{"model": "contrastive audio-text model", "dataset": "short pieces for a synthesised band: melody, chords, bass and drums", "train_examples": 26041, "n_mels": 64, "hop_length": 320, "input": "log_mel", "spec_augment": false, "win_length": 512, "tokenizer": "word", "vocab_size": 182, "loss": "softmax", "embed_dim": 256, "encoder_arch": "preact_resnet", "encoder_norm": "batchnorm", "encoder_activation": "relu6", "encoder_depths": [3, 3, 3], "encoder_kernel_size": 3, "encoder_stem": "single", "encoder_avg_pool_shortcut": false, "encoder_widths": [64, 128, 256], "text_encoder_causal": true, "text_encoder_width": 192, "text_encoder_layers": 6, "text_encoder_norm": "layernorm", "text_encoder_norm_position": "pre", "text_encoder_activation": "geglu", "text_encoder_mlp_ratio": 2.67, "text_encoder_head_dim": 64, "text_encoder_fused_qkv": false, "text_encoder_bias": "none", "text_encoder_qk_norm": false, "text_encoder_parallel_block": false, "text_encoder_inner_norm": false, "text_encoder_positions": "learned", "init": "trunc_normal_002", "residual_init": "none", "optimizer": "muon", "muon_scale": "match_rms_adamw", "lr": 0.0043, "momentum": 0.95, "nesterov": false, "orthogonalizer": "newton_schulz_5", "adamw_lr_other_params": 0.0011, "steps": 12300, "batch_size": 128, "epochs": 60.5, "lr_schedule": "linear", "final_lr_fraction": 0.05, "warmup_steps": 1230, "weight_decay": 0.1, "adamw_weight_decay_other_params": 0.05}
Rows from block 5 of the audio encoder of a small contrastive audio-text model, named by matrix and row number. Rows with one number belong to one channel. Each number is 128 + 32 x the weight over its row's rms, rounded and kept within 0 to 255. All counts start at 0. Numbers have three digits each.
Before each channel's rows are labels from the 100 clips, of 14976, where the channel reaches its highest value: "responds to" is what is common among them; "peak in band" is the frequency band that holds the peak. Only what is clearly more common there than usual is listed. The data: short pieces for a synthesised band: melody, chords, bass and drums. In brackets: how many of the 100, against the usual share in percent.
# convs0: first 3x3 conv (encoder.blocks.5.convs.0.weight, 128x128x3x3, each kernel summed), inputs 64-127
# convs1: second 3x3 conv (encoder.blocks.5.convs.1.weight, 128x128x3x3, transposed, each kernel summed), outputs 64-127

responds to: horn-like (44 vs 19.8)
peak in band: 0 to 250 Hz (80 vs 12.5)
convs0.5:066156139140101097109134166106068157148141120136134139125172103160127132108162157094183088098128108143102126123142113178160120169138087102120126107159065080161070122106145103101136116142110133
convs1.5:103113146089105129141108142108122146103069180081122094101072136074098110110135089132070073121159109101131090072080139111120099093104119132111094087111120079124128081102148116083129153140055102

responds to: kick (100 vs 64.4); drums (100 vs 64.5); rimshot (35 vs 15.8)
peak in band: 0 to 250 Hz (100 vs 12.5)
convs0.87:125116109099124095133060107147110139128160173117140087072119092141095129132159109071136094086114121113092114072116182129096091143148060076109093079074126068132153182162084184173094079107079111
convs1.87:085194175098102121093138110158112079113146073120150146122132097151054118173168119129088099115131115157126092105120189107206074152146179144129167149128103162160134135114159140064086180133078154

responds to: bowed string-like (40 vs 14.4); thin (high-pass) (31 vs 12.4)
peak in band: 0 to 250 Hz (73 vs 12.5)
convs0.7:135111150157167160145111153103164111103114067130127118129115148159083109108102068097154114090119115166084130138105109126120078099117107186141104160104112120152157126149055108106098136140151156
convs1.7:119093121173136136171125135148154081143160151119106151091133098077110124104102122134172185182099167119145145114102074087095194112108124139142150133157075180105158117170161144177161160057149110

responds to: key: D# minor (29 vs 4.3)
peak in band: 500 to 1000 Hz (48 vs 12.5)
convs0.111:165129120108125132093113124071163109174134159160123101106104170119151102148058123124050118131177120150114094052151107084096111117105120158111115108171138155151179121144106107128107108079172124
convs1.111:118072127115124091155084154066115155109064151097107152124172136119083124215085161122116116118137122140161097089146142115166117154168106125169173102201165129134169140092102171145184083137106159

responds to: bass line (100 vs 64.5); horn-like (53 vs 19.8); bowed string-like (45 vs 14.4)
peak in band: 0 to 250 Hz (99 vs 12.5)
convs0.71:123113076100128090149172102122041196135104107078124133185128082108138139090103157093115046111137046080137185142116121146149137149183135113094082132113141128137105143096115126110088078127138101
convs1.71:119138137084073136138097099094141155122066083101146108144118095127113161115135114129108102117105127151099065064110113158103120091107080020122086112149088112104093156135137085156109139076127108

responds to: horn-like (41 vs 19.8)
peak in band: 250 to 500 Hz (42 vs 6.2)
convs0.93:087117184176101106110145167104097134117136164078165085084088116167088132113097144081130072117129132131112123094080138144075072085128184128133103140135050161157158159094088095082124143092136103
convs1.93:141129139130109100118191115133119112111112123120086080119122125054123112120153096113122167125152080131134085165210125107167128128137107159084167137085120082155105058172139146057144113173203152

responds to: bass line (100 vs 64.5); horn-like (58 vs 19.8)
peak in band: 0 to 250 Hz (93 vs 12.5)
convs0.32:127171164109160101132117128192087164106121122116139067087090119133155101141096098085163127153111058138129148114069110150181099163125122097062130125092057130096145190105164114085091098086100113
convs1.32:108109170136067180098118145102149104098138150129160124133096148092165114162123114119126141128124195130138113112179135084116123063139131135175145149153089115195167178129127148145128155137085162

responds to: key: B major (28 vs 4.1); key: B minor (27 vs 4.1)
peak in band: 250 to 500 Hz (61 vs 6.2)
convs0.46:162108154153109085130144105124197105118156123114123102137120108157078134151093114100147123142167136133130108121107147138147094106070160132144206116153119192166147142187130121146159146184145158
convs1.46:110125135114137125168177126137123080101145160045117163106163117169170143092117114174105136105107144142081093099161129098078157112114122167064102094082170168098165154118113100211170092144119191

responds to: key: C minor (31 vs 4.1)
peak in band: 250 to 500 Hz (81 vs 6.2)
convs0.27:201140119156102080126101169133180157168102077132186119115118139156099096156134125130140104138109127085129162042127166129174128108088064110177152177151094134150143109120127153129178103107118150
convs1.27:141154147101103142098136139098110137073157178096137144106136142196147151134166146101141138129118091097168105056131121143129122110086084147175104128066122171137172138206098101159168141197097138

responds to: horn-like (41 vs 19.8)
peak in band: 500 to 1000 Hz (38 vs 12.5)
convs0.102:170106137116108151122139133149108102151174185106134152134115104168080168095126224064082077107063149104132150091070101065091157174104076115131137107109195130118119151175103078131130103113117117
convs1.102:070094148112185139123128066139115097063147186118120157076122134151153124137162130106132122137113161169094109125158143085106132105133092153094106120153064083163206116127145158174120106142179123

responds to: bass line (100 vs 64.5); horn-like (53 vs 19.8); tempo: 140 to 150 bpm (26 vs 10)
peak in band: 0 to 250 Hz (100 vs 12.5)
convs0.0:154117151142177099152129091102107171194098062151163161060142180162174112124087151152144087134164081165094105103133097181173129162120101119116163123055139157140143132124127092128137115146146136
convs1.0:127103176060077106135041133099156127075088100178122118140076123120125165097173123172134062139113113085089138118064093194082127089095085070194150100180148103102092117106113099166157098141167068

responds to: bass line (100 vs 64.5); bowed string-like (47 vs 14.4)
peak in band: 0 to 250 Hz (100 vs 12.5)
convs0.76:063151138123127113131137138193121129111109113136137100110052155152153102074057074138156114098181069134136112117078134137117111143158098124092129104078065115134083100111106131115088113120120107
convs1.76:169176159117139155185060143146130164120162176088107177029078167090150139157153059108071110190104152165111176107163123165134169163083139176158131111154140135145090133171098083117133124135142152

responds to: kick (97 vs 64.4); drums (97 vs 64.5)
peak in band: 0 to 250 Hz (100 vs 12.5)
convs0.55:096122123162181112151085132155104112115073157121128071123150155151082073123111076090168072111110166106128111098131108141090057086132090146184127112128158113142097129077114184138073150086065124
convs1.55:170124167080128156178101155120195097117074119130178134148095087142189086149169148210128104192127106124170171159140101178137151156158137140177129116123137127089172097119142129115147155158100153

responds to: bass guitar-like (50 vs 21.7)
peak in band: 0 to 250 Hz (87 vs 12.5)
convs0.121:173103087139081149125144143174104122125133143094127080150167098134065074136130117102120149101114129057111144119148148109084105168114087105076155112126141135131087076112139132141070127107100160
convs1.121:129179160135120154127106114202158100152179138108101122128132120184187146156166177135112137097168175185080166111162149124050147123116085143116127157132083148142137083112125118151155166163176128

responds to: bass line (100 vs 64.5)
peak in band: 0 to 250 Hz (100 vs 12.5)
convs0.38:060091113108082109104119106167086148077111119105082102105110112076100093107098108097146121068139116122162162137112126177086107110144065114108142153125097137130123101100094079101087093163123154
convs1.38:151143171105111125154121112104117121086141078120108120088084174148077150148153066101133155209159114160133112084095104121190145143076120106234196120179106105183128136162094160171160099114119142

responds to: kick (100 vs 64.4); drums (100 vs 64.5); bass line (100 vs 64.5)
peak in band: 0 to 250 Hz (100 vs 12.5)
convs0.116:051107138099113138078088098103069107141124157095107111108125074155118122115165128087102113125161101100143101140100075097192100158126120114084089071170025100133145116082121149118137102187113126
convs1.116:110130105114133109138119096151117173065204115087101146186086159114074134095128104156168172125174121187121105109123094116148118134134153111162145171063152072141110121116090089029162134065126191

responds to: vibraphone-like (29 vs 10.3); key: A minor (29 vs 4.4)
peak in band: 250 to 500 Hz (60 vs 6.2)
convs0.91:139102128086130096108066098132178118147118097111137134131105117168100128104126143155122120135034118130155096115167115116105085050103093146215103095129147150139156133096135098147110100121139104
convs1.91:153136104154117100135067145192099140102152148088114131148125160124073118124117088137122172144156101099137127150101170229171180126100095130145110131116132132201117081162192075092136152152135111

responds to: key: F# major (25 vs 4.4)
peak in band: 1000 to 2000 Hz (57 vs 18.8)
convs0.67:134139088176113120114138100135097153207125095090139176163156094129082102134189099105073088115167146158162103125103131142160164105180064133125106127139086127111083110075107055161116098148111187
convs1.67:094200149144105061114087088108126154092129126073117129156160103115136125120255097127110144115143154128116132128155134117183100204168154136140126048116120110111118157092137120091138096120092120

responds to: bass guitar-like (53 vs 21.7)
peak in band: 0 to 250 Hz (99 vs 12.5)
convs0.112:098164147113149171071071095115093131073175170090175088133106161119103094081126047093158089162094118080099117097127157119143166133142129108133138137073046105149126200133121180093095140110089117
convs1.112:118136153113150201128172166146151173073157136128143168126117153178181119091112095184125108096065131137158128163166156146122133121098159150138150180089103158114178137115140083124179162135093078

responds to: pink noise (28 vs 4.8)
peak in band: 1000 to 2000 Hz (46 vs 18.8)
convs0.36:146168144067101142080184158088074099192110106111096093123121134143140146178074114131100088135152111154090102094160128103102124180126144081112125128038107129129195114092168102160156100141182133
convs1.36:116098125143113107124121145136135101052098122140138130123129100162150136191146108131093096085067131118133122156155143127146089158058129111071153107134098104155098098102119167116149047121107129

responds to: bass line (99 vs 64.5); horn-like (44 vs 19.8)
peak in band: 0 to 250 Hz (96 vs 12.5)
convs0.119:137044108085139144118144136106101097134104064137124166107100112121097148119145104191144124104115132147165145097150094080043124154112108099077073102120153076150183117118114121129099105122099141
convs1.119:119118100172072049058073148128101136162159104150133141178170103084110158072199195159133151087094101163082101127109134129184074155125161121114141125154100131106132096114125069162138161093116076

responds to: vibraphone-like (28 vs 10.3)
peak in band: 500 to 1000 Hz (48 vs 12.5); 250 to 500 Hz (35 vs 6.2)
convs0.84:115136067114156160119104099126132179113088139093114120213124098142049099142133108155131135159089136072122108114082143151082110113148088107119192103054170056107135092109140147134074137110127155
convs1.84:141121156140147165122178117120134141145144105138122103132124157175145174073195122113107158061114192110145150166143113099117107121131131106112119144168053201101193098127129145140089076134120108

responds to: horn-like (41 vs 19.8); clap (36 vs 16.3)
peak in band: 500 to 1000 Hz (63 vs 12.5)
convs0.96:140121121127108138122115129117120085108086118111119101106178124083121141150144089136121051105199052095134059090119141131113062101081111125108020097078098079148085126138099146128097099125104073
convs1.96:128164170132137156100093188179184120118109077123116169131155081145084064158133083124131136139067094098152087156082164173151096164142154091104135126188168146161066086110142162083123141144125107

responds to: key: B major (27 vs 4.1)
peak in band: 500 to 1000 Hz (69 vs 12.5)
convs0.33:174138123105059121096108141108206123155082177139125145106113116144121127118087168105146084148201153113094110105123176126161090116087100171127150122120103094120131098147104150121091139082095179
convs1.33:034091139080106088169092148071139142147137115119133097106135085136122145141162152127132152115139108107157142187078124162119151087134151179109126116139161150112069142161112141222149170129109100

responds to: key: D# minor (29 vs 4.3); key: D# major (26 vs 4.2)
peak in band: 1000 to 2000 Hz (66 vs 18.8); 500 to 1000 Hz (33 vs 12.5)
convs0.13:149158158061094131110106118136150094110076158149165150172102135177055098140080100107076074078193152175123088128120096154128089157166117109101156106121110139144129092144074094150118086063143175
convs1.13:097110121127127107098128141131139103110164072090135122134136141124165126169111143156105121115074091141121194146107155162088122159107123136144143171194188085093160118156175127090183132041116140

responds to: kick (100 vs 64.4); drums (100 vs 64.5)
peak in band: 0 to 250 Hz (100 vs 12.5)
convs0.50:119114108128148109135086163107174106084148135086168115121160119142101117073125121100146065110044138161155069118104142118209072168130089143132178169152109090150088116167162133148109146101113149
convs1.50:151168134084178097075130111099146119118147195135104080103116109192098121133113137105167070139148151142100167137125125087112203166129061140098139158113149093161147154141138108097160134108140139

responds to: bass line (100 vs 64.5); bowed string-like (34 vs 14.4)
peak in band: 0 to 250 Hz (100 vs 12.5)
convs0.53:078124101130050124132100125130130111103102137088088095183207133094091085203206138114130085108108177109115124140110132119143140149134074069094103112166066125146159118061118133139097095138062146
convs1.53:094138154102145119138118138215118141028134080114136132146101186158133140110132071179160188121129123185120085156125158156122108147118145128162137124121108125178114046148114085186175118142135115